config = dict(
    model='spectrogram VAE',
    dataset='songs of 200 made-up bird species, synthesised, often over outdoor noise',
    train_examples=39062,
    n_mels=64,
    hop_length=160,
    input='log_mel',
    win_length=512,
    bottleneck='kl',
    downsampling_factor=8,
    encoder_arch='swin',
    encoder_norm='layernorm',
    encoder_norm_position='pre',
    encoder_activation='gelu',
    encoder_mlp_ratio=4,
    encoder_head_dim=32,
    encoder_fused_qkv=False,
    encoder_bias='all',
    encoder_qk_norm=True,
    encoder_parallel_block=False,
    encoder_inner_norm=True,
    encoder_moe='top_k',
    encoder_num_experts=16,
    encoder_moe_every=2,
    encoder_expert_mlp_ratio=0.5,
    encoder_experts_per_token=2,
    encoder_shared_expert=False,
    encoder_patch_size=[4, 4],
    encoder_conv_stem=False,
    encoder_depths=[4, 4],
    encoder_widths=[80, 160],
    loss='mse',
    latent_channels=16,
    decoder_norm='groupnorm',
    decoder_activation='silu',
    decoder_weight_standardization=False,
    decoder_widths=[64, 64, 128, 256],
    decoder_blocks_per_level=3,
    decoder_block='sep',
    decoder_attention=True,
    decoder_upsampling='nearest_conv',
    kl_weight=0.01,
    residual_init='scaled_by_depth',
    optimizer='adamw',
    learning_rate=0.0024,
    beta1=0.8,
    beta2=0.99,
    eps=1e-08,
    ema_decay=0.995,
    max_steps=7400,
    batch_size=128,
    epochs=24.2,
    lr_schedule='cosine',
    final_lr_fraction=0.1,
    warmup_steps=740,
    weight_decay=0.2,
)
Rows from block 3 of the encoder of a small spectrogram VAE, named by matrix and row number. Rows with one number within an expert belong to one neuron, the router's apart. Each number is 128 + 24 x the weight over its row's rms, rounded and kept within 0 to 255. All counts start at 0. Numbers have three digits each.
After each expert's rows are labels from the 100 clips, of 14976, where the router gives the expert most weight on average: "strongest on" is what is common among them. Only what is clearly more common there than usual is listed. The data: songs of 200 made-up bird species, synthesised, often over outdoor noise. In brackets: how many of the 100.
# router: router (encoder.blocks.3.mlp.router.weight, 16x80), inputs 0-79
# up: expert up (encoder.blocks.3.mlp.up, 16x32x80), inputs 0-79
# down: expert down (encoder.blocks.3.mlp.down, 16x80x32, transposed), outputs 0-79

# expert 14
router.14:119106140130136166173147131165138147109123142103146124158148132123148140127129144108155133174156149105139166135067146144146131125109145120074121157124117084154119111107154094164151185114097095104131120123099093093123094135148102133144132162
up.0:132154098110089193158150091123117098125146091107099123118103144128145156117148125127147168121117133102155099119102113105123160080129091111156142097149133141128142141097139169148090153135099100126150156124127156169107150085124094117141145123
down.0:157116078094117135097138104128126146152163108094122165142137145139051163168149129143168127128108144135150101123136097099122111152091090125126143148159140134154147090105158068131112122139105150114130150125163123140125131127124079134133123140
up.1:100141108102106107102111126137120145122134132128128170140133125134073121158170182113120135133135128135162142104136132101060118166156122115096100161150130129139116118134105082138132141139112131098173175096157144135146137156132111141095121188
down.1:106110151150135112135131114155161147122108163145146096120129151142188113096107126110107128158147120122109145133140183122103145153142172140116116118097087118110116161126094137129141107087150135138100156127109090101136132149134203138182131113
up.2:135144118107096188157135154128108102157122096125105113102108117126101122109132149123140135115133113104165119125093109151172162123117115126135141099149137148163172106143171185143099147157095101148101114100124161154097131102135072148129123124
down.2:151146080114104174086129112090129157133125101139137164156130094130111137142161138109169138094116111154129129108166087131129087126134090108174143141189154133114134115162127097150124132146119153085123123124137129137123125162129066140117134127
up.3:147139123096128087129132116125118111182137130128135142165127170134092133148153136108151121145131114133138110132126099125140141114098092142173169065120114130183167102140162112119106136183078129166101114140141151125080112125130104134137139135
down.3:102121102133125125108128157148142138134132102121140140108129117129080139138124143108139112101112120150129133125134108132127108169171129124069104198130156116119108111116146061138137124109115142119150080131156160119106125143144048120078117138
up.4:091126133090127107144080111133129120147071101173107106094107160127174076097129130108137143130179114116160143120106142127107146130148130124091115097121135139134113144169143160132115144105089100160150133126116145128122144116185128119150088135
down.4:112129105103089100111124088152088133198132090132136131106126162136122135130155160128156129079120129130159110103118099118133123187144100104160149106189161131143138103139174083132092144155154145131135115134145137130132118137141123148143129131
up.5:120146131090102166192141106129123079145131107117086108108108148137176142101112141126156163121121141094141098131091114133120175069125109112152136090138132149122131143106140175141093150124118092140134127146091131138102145085128120125152140119
down.5:139138073095108101109144133114098124174150085123125166135119165118083142161154138126158123110108154132129117103142066115118123147112088124137138089160159150146152112117166106128101126143100146148108153113151146149112149125113066135143132132
up.6:121119108083135068117109130113102135166112128150130151119134179133138118167138123119127126141151120134129124123138148083067113164123117135113138057129115137115127146144099141128125110132072131177109173135173149123151142126158140098159114134
down.6:062134163129126117121090140168094142140080089168121084092140151139167111100087115108157111083162117120132124123115133135132128183136153131115092106116113115165136120166148128123144119114106120157100116130104120107109113135134150142156107109
up.7:181156112132119111124112161084124110138111127151102149149100095164083116155161139108141155117148097113103128137125093142147140094099116114175157107149133135153150112145165103147115131186104110087110100112114093156104125135131101159144114122
down.7:148125104147122173111129168135159151121122099145155117109165088130065127122123130139109107078132090160119156105133114151162119148146129117138126210120156126152117125135114131116150107099132149110098106107149153126111119130150065137114111131
up.8:060119130107139114090124169141151136134114079140136125096145135125135117131138156119126117124135119151155159110156145118103113179139151119099075126120144125158128138137098141131145117086056140151113152115168138118135124164180093137154117137
down.8:161126159107124166127118108132151144115111166156125137128134148136215105097110122111139118129155116128076136134136173113121120142109168123158158106103090115097141128139110178119143102110140129139096171123104107125144114125125162126184107125
up.9:104151120104116135170104112117122095131096074144103117102105160147162111123112142105174160119157121101156124118087110144124152105151105103113109084159146154144122134152144150152095147106078108129127134123128140150092165099163109124169104129
down.9:139114081112100094119132134119124124160159088121111160098127162133077151158155119159132128098100138130136100121123078114122130191146069122151129104177166130137127128115171132131104136112115138121148133123161152123112142120123069132118141138
strongest on: pink noise (51); white noise (47)

# expert 6
router.6:133151119105125129088108111089132142123107153155125142098139136178149110123139137110094127105150110134071135112153138105095113157114148105172155096132117142078119144145069201145134101153170151114130145116131142146151141132127150133152106131
up.0:198140127119105145090121110091125145127136147124126161158129138127124126142134085146126122133100129130076137079164131105101114142110129151180156078140113130087117134133066150128134101139176137113119141095121120148148139151104143144165110144
down.0:120172153118131143106108118162124137125084148141100090146093114169141096100123155085119181144153081098127138141124120120143136092115162109121151136124137174139130125164114093169115150152185120124138118126087099166110140123129144123123104138
up.1:161141124116082131118083088094096134124103135161127155111131144147115100121145145107135129140136100144110135063149117108092125176114126124142151106146129129111122119167078133137131118157191134095138147094117134139132129150127141162145081171
down.1:104166156114134132103085106157113148134086151168097070134099135147176090092126127090139169145165084108133147127136136113139133139110143107145146141133130168142125102170104113156126118151171124141130109138101115152098115143157143130110095126
up.2:038150112126156108144135145127112120112119130137114131065116119161145120113141176098118145091147114112188124160106129127116145106161137102069105170144147146116111160126132118153122154110135118127162130141149121140139143116135147105095124142
down.2:061132115090127093131141133133117131160168113103135144114132173120108151154131130152154113149110139124140133114113133089106122200109122110117101101129131131157149110106138154122133119090081134147102171118195133127123115134107117127185132124
up.3:162133139119082116100073098110126155132102133168141130119140112139122085105128116133126109111132095149108159060159140114107109156115137126165125101134126121107130113177075120128149110129183151128118140103128119117142120160148150167147088147
down.3:116168115116135143083106098125111165112121146135085115124097146164160110115128145101133181164143110102123144137162129122131137110103136096149155136143109181118130123163101105151117098164202132129121129123093122173114118148119162132112118152
up.4:127171105127115107115104158094123118127118145149091147145089118177095106159146153082120170148140085097123149113100097120119155140120136095076116137143152162141122125159126104169118159130133091116130128105158105155116151154133112161126097152
down.4:081134055117132075145148120144096116148133101109111139107129170121087145159133134135169139135113137119149123134109117115129139182145080120106109124135140154154129118114153110130092154110085122126123159123178153141117152112120071130113142139
up.5:205148125126104124100121097104129129128139150128117155153132151133095140157129094152130127133112125130068136089154116103116121163114130153172157067135108147079115133129069143139128102159169138106129130113122127141154144133100145141155124134
down.5:106174154138142136128099147145119140088064141165101084152123129182133106103113176095122178138173101103155148124119100111126127118106134100128138139130138155117123112150113110161133144144180103111142105128099091140104124136140153140120105129
up.6:144149121117098129128089128110141122145099091196122136094119128165166067132136134099127132060161087123119132098125113144155129136134114092164136095150142136136141134185123156144119127136117123161120107122134152137103130125141108136131072110
down.6:132146136118131126081134093167150129133142146123083123149088129122154145116107110124110165128094116073088137098141131136138172112119136159180144124122093168090133130119083170129109109123154094166120112131112136159137126152095177133132128120
up.7:141146121118102133129084113111136124140095100201119139086127138157169064128139126106126135066163084122115132102125113126140133154137111090163136092140144138122131135191117162143123128131132125138122123121133162135126131131144106135135070110
down.7:134147131108124124070109085163147134122125140135077129149085130137179127113112134113120166134115108089094151093156126123129165106112128131181145129121107178103139127138071161132119107133145105162115117129108135167110134155097162139137109119
up.8:150144126112104141123090101112119126129094128205121142080128147165158063129152137104125135109155080130119131107130114116122130171125115089155143107139136132106127133196111145142124130133149128111126139117137165141140135137141111137138056128
down.8:112160133106116119078091104166144127141106123168075094123096142150191095111120142108133170129153092102108153110156104124148161137131119110164148132141134179128145114163097143147118112144134114156121112141121130166105130163144124134133094114
up.9:134153119118093098122117156107151123153115086156122146108115109165140098147127145095123139063156099125130137087134113170170131090140108093151125087157161141166154127151145135153126125136093124154104083124141145139087132146128099146131096109
down.9:164101129151133143126133082164156127131155146091116133128120112099166156125093104149110116122102141115105128127141130160151147100144118158182156117107090132092137147108098179118116102110143125152105097141081163135155115131079168123131158117
strongest on: clipping (82); text has "clipped" (82)

# expert 3
router.3:115097137141114135143168129160111134098125158119138108164124123106103126115113142135168130150109143119145120162084146173153137126138167114054118140106131082153122115093149086146155184112125085108168098117100117124099108137125137137127120149
up.0:203110119114145180133125100154082131076122155125143133148136091109104119121159121140163108146133127128126117156121137100125124097112114126122155198124110118094117131133122094134127150174149125062166155127115141130143140119128131126095120136
down.0:094137129138111098098129135101177130118152101092122153100117109169114132130161128135119125099108137120132132120145122133149117194175126100107078140148146109160091127110135136135165131083123109102137108096163183139118154145138080136107130156
up.1:124158099108116120169099121093115113151119105153103162126094123168122094156149154094101166122148105099139107126107121141123143139144101085116141077159165147144111128160143121153109169149120104125162098105132141162108149091139108153146094155
down.1:083109102086131136093114140104128144152140150133159127120131116142154099136179150129113114133153135131148120104127138070063120106093125098118147129131122094147131131124104137141155153173124162109186159092130147108151134134174147161129111152
up.2:158152144092120138148124118161088127163120131112113101167109143139115144105111162129176149140124123132165126100109142130146114075083135135140164118126124121157177085119190087125145147161096129158113125106102120128095098155109120144146119133
down.2:182094092135143133101146182126167147103149126131120160131132142133176117161109098154116113103116126132110112167146122124137088086129126124124118103104160101098129140127103100137132126105097134143102121158170177150136126127122062141117129091
up.3:117141126124108127129089111133147095096123100157130150112133134112105120130108123123153135109135116120100176119138113109128143209164139130141089124119132135103096145132074105143105121073197112124133165131169142118147154165139148152142104114
down.3:121128111157099134137103086104117139140129115122115121132130143134116132147080146126195119118101163132153092127121107169156142094152133132114107133141139141188154113124214105144152138122130127183102124134125116158082152124131133148137115110
up.4:111144111154149117136076130118131133099095108180119138102119117144163094150132135096097134133171097114134135155116128136116130202175142106136094147130125123110110146201166161151129137111132119121139105137145155140123151112178133124136103138
down.4:097111140119094140119114143109109161141129150143163101119135144149144109115132172122109067092144142135100131141110110157128111107121106133124129100128128073166126090118182132130140146168063150154134105098126151089108107150138145149147087131
up.5:142141130092125123145150150102143105118138142126110117105133083126235145126138117130097135124136134130100106151135117150115154061169130136152139112140134125109106197108087164116119112144112126135134085137110139128117136112116148123093129129
down.5:116115144129107192100127104113127191104118150096133148131132104116181161115149137115139131142140131137126143140138147097067130152105158122131126191146118134104111111104088167139128119114136139123163167082122114135141155086132149143111149130
up.6:064138100088144131133120150092118107091121095158133122093114119146202116135163123117112139090138092112139118124117106144113149193137122085134121099157145136116104159155136195138132131143137126108127100124132161147101139118137127130130133124
down.6:083093129155155157181133141110085140128132154156148138121138097130143100137110154136093096129147137124167124142102160126169100147149138133138144152100170113146124113148130087113122168170137143130144090120151118117098131106178135102080125101
up.7:077128117122119088110113138107161112140126084154132145084121139133148115126132117127111139080138123126124153108131113128145142234160119127125071094161168142143116143126100176123114137134139127120108099112161139129106130135156123142147132131
down.7:078126116111117142165113125140077119180095145149115126147126176088109117110102103127138141140144137088151110126123133149173138115117107136129123122121117111149130137138184116092090126147153124189152120146136180123084117112135172116106136132
up.8:133122115082110097100112135129121157178092096164131132128145133129135081120130150101141124117163102148128148103149151094106138199125116121104123074099128120151161107156120158139144105142110143158121160110149148140119137147179108140161102151
down.8:139128119127135082112128156127155098137104081144150138149143157088087117154131109147127151126124131142087116153151148138150109112102107205135123065151132115110132141125149170087117108112136118146110155147177136131132121115087127119122161093
up.9:131157131117108126091106134100145147170125077146127116116104122136136110134122137117114150092164100135127130083134100146166119213154130103133095089136153135150150113157141185135130148112107132133102103120154139142102120146150118138183102118
down.9:152107134169120112143117178102154122142109102152136141124117133119102125139127100146083114146162114146095113148131132167154137065142090165136113061094107120134145149143149137111102114105106150154105121160099114101116113144089127131115141081
strongest on: pink noise (64)

# expert 11
router.11:115116136124161180153134113186128124099124142141125102160117103121128135106128145147173120133146111132144133137106127145151139054128136133105169179128130099151113127142178085135136180160109105098139117145109080129118105101138147114149137144
up.0:166143126183117132148135180155190119120133117120129121182118091124081134143082104136115142124105135111109143103124115180173130110146138135142147125114131139146136110126136059121128133117114112135103087134113070142117113148103120132139145109
down.0:071095106125137073119122134110085140121117125122139147106138163126153137163149112141144118148151126119178128145131159104075123153125139131079078139141114129113101152114125097135140136109099129106160182120175133120146166109109141121110151161
up.1:136131137167126185161117132152156096139118096136115086089105091136126117096111124118143143110139103110113129146103099188180149127168108122149126168137159133158140101141152155132108147143137117125116077139099132139087111109131099142093119111
down.1:076134106098117033129125137120088129160121093137123141133129166136113121136131123107178127091131124140163131113121118122136116162119104135098120082151134123173159101145180094125120134150075143157119131134154135134105132129130099115125129141
up.2:122110150103128126110131144121106163115136181122142122140138124133217137111133131119143117154142139138152117151132151104080113040102132139105157122127109106125132136125138155110145130167066139162158150156093121112124119124134151110128137128
down.2:191116119135101248123142134136123119106128140125135136132136077132078138117155127120150125124131135129149125134140114134166127128111118113152153170129137123115117126130106119127142127146161139055151106095104097124117125128115112124106141127
up.3:123137114161132063154150164107151097105134117124109150111120156139120134158113124129065146107115123126168124125130122149142136166204124119099089121124153146121094159123110068130125129071134112123131109127184130140126146128114126119138128121
down.3:132114151113153146116135131133176141117139143120147115136141136118168142106125145133073109166123132121102133126134172067078138137118160125148109139102122108108098139100073176123150112069114153140135183121126114127182118116128136123159124131
up.4:115121166113136148110119145127126155125117163138145094133139102126222116084105140128152118131147132139170126150131159129104116051129145133103137142121128103139145121130151144118148128143087139165149120141082094109110108129155179108118126122
down.4:204127122114110229123123115153133146137114145161150137144133107122095122129144137130158119115141131142141123130136120134154127102088123138163177115124112122135167105136131123147144112172143157115101103112105077106129085156136116138136132139
up.5:138135134152123209159136132152166096118128105127116096076112086136111133088131135115134143131121119109116117156097096164171148110140118110157131190130159139150131113125151139141106150129132115116137093122101145131098104102125091151079133122
down.5:108153085114110058114138138109084142183137088128132150143128154127118130147128132122177128120141140134152119120130116138132132143107098139114115079157146125169169106127171090142110147163065130160099122111145138113107129125126090126152129143
up.6:093119139159138181144153129154163128111157104106119108087127091113131145088148118156106117129119152120120115163123127136142128138176142119115107222118161131112103133099099136138130134083163108114138123133123139129139126091126094110085153118
down.6:141136140119133123115135134140157140185110102119138122163131154094109156127107139142169135166107132134165150095138150142153136112127119139138109082110147152149170114121145128144152138089109141203096132119149125129105090129151088155193138121
up.7:127109139087141107125133115121138131125123159134142129117147142120198122127128113115096115129145138140103125152154168081082118091102133135156166096112110118094120162130103219109143094147129142144115163152131151123166135108141158111127127110
down.7:129135118141130186120124165137095144066117161130130113151122097132140128117137154114115127180128116135159137135123122113103115075136139127082148166128120106105092146119121061146137152111143140091183120118119077135125131109133121132082115147
up.8:132142107088113121141151143106102123104137165125116166144119135139159138158163144123138139136126142106150090126117108087069146063104094123111158102159120143112113164123111143146108147169074122131172163122137149151142160101109114125128144155
down.8:199145115178125209133137141140133100074133166136131135124124073128121144117159132131144130102131130133127117129140105139147146102135132129147146171125125114114120113120104100118113126128180133084157088116102088153130122148092117127100142130
up.9:120146116138112186146112138123112110105114122154112114086111065148106104125159150100130147105142097110137136139104116148153141119141126086115128201134164149148119115144145125145119152131130108067154090112120134150108154138136095160090101147
down.9:145144085112103088114130149106084139161152123116118134155131145130130125163124143143185133116134120120149114104123094142163129124098089131101148066158123154182201101136158098138111132147112134147103098117103104136099120138126102132133128121
strongest on: quiet level (87); thin (high-pass) (31)

# expert 5
router.5:123102137146125119152121137144115140114118156128152115169138129113111150122120137147183108153120141131143112175066139164146153131144154125067124154119139127147127119099165083147150208114141118094126104121108102119111103118149133129133161169
up.0:088131132151142126136113151091166121084115120146135106063135120140144113113110129127073121123145118129118161139134149136135127177178161108127062127116146127121072161137086169137147114077176126124135118123132154125132134115136129131141120124
down.0:118134100164152151111148117144170138077150112119132138109116140106161131144147108161138127128106155124130128145139122087110124188153138108142130162121156138109070154128088135105139110103095127075131134127176127137174150116095167094149132135
up.1:130129140086120162106108121132125151123105120148135122093138138150159098106153152105147113122170102137115152116151147078097110166105149110150132114125127116133140113150106144132149110143102145126120186109127124119143112163207131161199109136
down.1:120170107135149138122133146137145105107152106139107186107113170135150139146122134125150174106129141112122116137109148087126160179130115121162110099127139167121093152131091190143124105102070102114115151130148122144125152098119142097173117119
up.2:175129136129131145139118093136135128142115092137123132099135148124113131141159124139123137115129122144073122136137119070162128203100121126202144132122121115109126115144126165125119125141169121058095169130150133140172117153138102149141128118
down.2:132153118169119157128130121134126128088115113151119153092128123175169108119157124112150140139156120146098113141126110088157121199112122090131129122149142131138131105151133185147111149129109122048121135119128106159152138133154126164154102161
up.3:132123138117137176119104120121136130089093135147126122089130135142169105112155150119104122132163109130106145128136147046093126165125145105157134133113124129099098153148071167131126120122138131086133198116144135135162133135174123148144114134
down.3:122148101130129150127135121126151132096118146149111154142123158123183114151145103132133143136152120108116125139151133059095141164116133112162129091130141157109073164147086160113102119119098119094115169132150086161171145136129152133174132145
up.4:135152109134122139170136116121145117157143146118108161114104110158139118147127118128092155093110144093091114135118117180144150089130125117130146137146125155120116126112126238121101140144126105135096060141141142138126137131100146109107121108
down.4:162117135159124175139138120143147122141118085124128064093136108155135125085112134123124140126117138145114111125126090159222104139106126129139146119137128142161169086134182092141128128129123136120066097122108147121127114121128112130140125122
up.5:148116151112108161085116133115157164135100141152130117118144098146140111114124148102147130117169120141091157112139135101132114140079157131160140125119131111133178078156129171123146114112111144174089140125108108111134115183189144145161106136
down.5:134155122131105148123143131125162120155113124118088144107114159126123132139140121111120169136119130104089098134091092113165163184104083105145119082143152162140109124121131140152123147131092119089105125110144122190144114107116107137186127081
up.6:129145130139141107167134153100151091172154128129104131081103124140163125136120135112134153077121109089093096151104106152155160133148128110160126104144150163119151131124141224142100138129132093142111085136136145140123139106118108138130127115
down.6:133144117115128156127127176131149118141138093127128101072128134133134131122120155136111136104124112139122131106125124188195145179138098101160093151117161125131155127136149142112117142083109155161084108127142150139118125118137051156127132105
up.7:091130123081122112100130137116118140159124090140136125102139165129158121137140140116134128117150116136123138109140144088098120189111141106143087085118157123148164125132125152124130122114099131178119185100152151133119114128149099148215117124
down.7:121159130105136067155134108094148131139119141134115146102136177132132117138140152119135153115154119122128148120141141106091111183127131123112099075116136148114113158156141178152132126091102119130107156114141148165121168108138178110197134114
up.8:161143124139095168118131153119124124069126134137128116138124060143150129131134144119119141107140116132160118121125109164134131019137125122148156147150136121103110133128099150136134136176108130108170086110087122125128129138110132127087121143
down.8:167140157140131178118129143123175131100116133156135128179119090140126101134099120124109126119159119108115150139145136179154143069118141122191129160136123110120147151144073147108119117116178151122095088119099092134126107119141114135134126105
up.9:172123131118134192124146091149155110153157158117129125135127121135103130122121125121141128125119136114089081127142124125163131133087106139217200111115125121114162102125152191133119121157122145137102131138134137117134114138104111120131136095
down.9:132116124142124197112104143138145142126122090141141097071102082140117131100106119129103138083145129128111134138106094135209151175141130125147119158133139114139145132121141159125146152125142140089096075144112123111090106136123131100133104125
strongest on: pink noise (52); white noise (44)

# expert 7
router.7:073149115141134128095109101090137138172149150128126154128130117155142121126127097129124135111101117155114136045163114150131113159135123111163132100111126152103140121147055171152122112115171132156113107145119109159135140149102145149116111106
up.0:142116124176117092105143142149134118154158118105125130172136113103098163139093073176111118110076123138129119091139113193181117129141116161129091081121129130120154142119124122112137133098142124153120095144132141117108127140086119125116166111
down.0:101155121147128161116106123120127125095088173143131099121117130160117089101119167093153166168173098131134133127122103158176126108129138093092119154123102138136142135171142117152131140081153104125094098142099092159090124136152152132116109124
up.1:105149103094111089120145128089114106172155118106092157117096122156169146159153159113150153107110135098138110102109110109110161094136094102128126090155153157159150123111146184143096151149103102159122125134133144160121155133126094127120122152
down.1:074129106120143053150148128111112118157137088108124125094123182132095127140116135134116137132116130118143114139125128096125142233132114117100088108131139134145119145116142099132117139099144131132119162142180160126121143114110115120144145143
up.2:105166105111113090110128158082119114149134135141094150130101110166166116153144147082147168107145099102164124099114101122106155081148098110089113109159155157140126118133154134152092153150105106134155119134133113152111153148140109142112094161
down.2:082127085132155048157149126117111100145129094116109133094118184122103151167112122134120141131132140133152110148118117107134139201131090144109108126142146149143116149124161091128092140115126125132131159137180164133118147107127124113112147137
up.3:133126141127097151098072113123142152123088145164133131116149098123134101102135113128127120100128086157118154037152133118138097148115136121160123139130119116123134124165081124124144105129158159132125127094116121113145111164144147180134071125
down.3:130176138102109164066107104150130147121117149144076134136067148153131147120120123104124191143154109075113143122161148116140153126119130125168159107124101150105137107139088153159118092134150117138091134127108123160119131129120155144136112123
up.4:127158108108085131097111144097137136117113097154126153102128080188137110137172170087134138083152099119131138099140106131121131094130125056122136137171160135149120123147104114172134133151139127114140113100132133141104139141149109157128092141
down.4:147115147120153122120163082169156100166145149105089116139121157097174152132102123141121139131112161092090105148138132124148159116138115148164171128113090166094129149096090169124096110133132107152105145157125137148140115107108150115129160097
up.5:104094134116153150128122128203129154117107169112165109159144150099176137109104120119123108197144143147123146163138148139133118084118131154121147131123090105125139113104124082121146115123133150166104114156111098104098106126150160128133163119
down.5:109126111147142138154110106121088130121093126114122090114083161131084113095120151110174150176142121111150125148099119135139156170122143113072116100122125133151148125121180111134136200107140112111133124141093124116084147112146149114148122152
up.6:131122125164118100123131150143152122155157127101125124169131106101113156151101082160131124120075131139126134078138113192172113098153119171136096088123127128127144144100137149114131118095121141184116084139110122125105129140091119128127156089
down.6:080147124140140135131100123132148129108067156154129104117115121155115081110120185069135152180161102113148124136102137147170132108159145118078128140119136136138148140169152134169126167111167130134116117127104111143093118122133129149118105128
up.7:138135133166103098109128137136157131149155137121125134165143113088094150142107078181115137122065112135121135054151114189168110137140124151132102093114126129122127149118097115126128109107160146152124084119119130129130128144083139140116147116
down.7:113181136122164181105105129133139117110090163133095115124100120156153093095122177087127178168154115099123155118133106173160145082129147111131140149116120124127145126154120150163126134101159115144120102119093116164096138145146133132121111131
up.8:133154120110102153118084126119137130135092116204122133108124116162169064123145142092130140094177075125117135102129112131138135130124116081152131116154143141139133121192123148157121124142125123133125119114118142142108130136148115145133056119
down.8:140153143125119140073109090163166136152130134131090121137108121133180114111100119124117155113113112096090145099157129143159155105126124142198148120125108165108146123140076183139127097122142122163095110138104134157128125166117156139135116111
up.9:101147101119122111145158129115114105143141116113105152139109116151174147148154160126141158100117161099167087147103096138122160070154094104146155124151139149128118133097144116149091143176136113137164087153140144144119154097127123081090134135
down.9:083120102150138065132153138110129115151127075110129137099140170131072152154101130143122122082120136138127109136129116128146102221141112116123091117131139132140125129104140123127116140104131146136098127125195162122108112120104111128121144129
strongest on: clipping (96); text has "clipped" (96)

# expert 10
router.10:114118136127141129168145107152117138124143130136124104137125165121105119105109137117172123192130129109146110150092151159160159147138152126055120148131123102156128120098198112160138182106131117100166108131102108107098112113103138125124124151
up.0:091152129153114090124107168115151110122100128152119122092130151131188110120107126109116136122170094134169155096120138185138120085184133115120112111121152141133108170145122154153141136092092127182129094122140100135104144107123131129134102115
down.0:113136127136130142126113162096200117084133131182102121123119098127124111134118137126108123096150126128129132132154126148121132113178155126102110088132136114089086172148079165132140115049110125154142098130146095133147135125131142123149110112
up.1:138146137111139126159133114118133110118127119143095122117096145137185117128130131129120154115161127087110107158130144093090164090115123114183171118118138158072119148128081193125105132163116090123142172149134140157157136096131142109141129133
down.1:069126114114137052126141126106113113107134113125130150143099146119085146161145106127122125145124144126152131133132106108098132226153131114091088136137152160135074128113127133137115129121129127101156127113150126161126172117140142129113141152
up.2:114137119090103139125107131126072132122101096161112117135110119150122091109134163099146145102170109109145129086095103116114149087110109114115162108164136147148144105155134103139111152225127120111143123118125118149105133137165132142130096145
down.2:122119105138149042101166165089164146101174122094137152136140120114120139162140112128113120094114139164119125135160129131119087142137107136137119122161142137119087157101086150121129097102091153116140132120161138151158159116106102114110154127
up.3:129157109068090156141132129130084123131122104141105131138112131154117112118156150102137147105152120105138109085102101120100151053104107099109175110158130154128129122137144113143093151202144108113152125110134133150104154123148118143127111149
down.3:112134098092135026106152147094107139139158107103120164170117145115110162161144132140127148100115156142150115137123110110104131158133105118137107089173150159122110126102112126144110129118088126115118127125178153149143150125117098116119145128
up.4:129139144135145146167082133124141111130095134170108123102103135160153071111129139072111143130189071097112163128117144105111153150127151103133141122113124145104119126178124195153122140121129103122141149120103137143129125107144130139141081132
down.4:099145101091146065119106099107104161120103124161123138163153116133099116143165126114152122115152131145156135101125125116099128182170110122115094111175141156125094094156104118137122154119127144110185106138123140148109163148150134129095098131
up.5:139145112111134141157140099121143116126125128135108133122092114143160120123141125097120155103164098094094120161119132094091161133110119111176180120132121144093104141136088209142106127155149096096129150130120154151178144099115113117136096140
down.5:080143090118141050119135107101075143140144111095103146137098152137093139138145120123130133142129138123158123120116104094101109222141122124101098107138145155124084119120140097139117135122139132104159143134141137146145154130130117139117129164
up.6:120151115150139106133133170087172120117124134156122154103111107148172105150108130120094140092144094126114142109147133189149132083148132123172114109123145148104113145139092195140130103110090127156115091136132139137124125099087104107154126104
down.6:107117153155144095140107101154133144160089164141112118166105131167101098112117129116115124140152094125104127148110154137110140195176137103119103112110131146099099133162100162144131131072172132145127125134140128132144126122169184133141097127
up.7:126120137121169179167148074155123133138146126106122150114134129113098167119137126152121120166085163119103109166128145077128131200116143127125113169097119121103112114100126129115123117116177128102120159148155134127172127109119125108104164127
down.7:118111114096072116132137115138089129140118064112134121120138157151109129115147158112149132116119131141155106107126089141158131113116091123122128108157139115189168097101169106132130146175069131151150116138146161108082100145120097129143125131
up.8:125124114100124079074099124086110164153109108163141151097155163149130095151151122121123109119161098172134148081149149094099083154130103115132102075137129118127145134153119173124142102126112150143140145142131168121117126151140117145136095139
down.8:159133124102133146123101125153105143138103170167125135200100121146128102133118141111158148122138104121124133151144153105083133078087108135149193115121114152103119140171093135127145109125142122153148158152117098111143119125166161122170112113
up.9:121130139100120141139076098148105125134069098183116104128114124143128074096127162086164142118171097113130127107115115114111142098097123121119153129143132133125152089180134114136121141182135115132140135120113122135127120126186122147126076142
down.9:127096107148127063121155176098146142098139137124156134140145100090127134144168126143103099089125134166135131122163089131096084164153120134109099143184171126138127137116110152099139129134116155105185120113141133130133161144122121126095120140
strongest on: quiet level (71)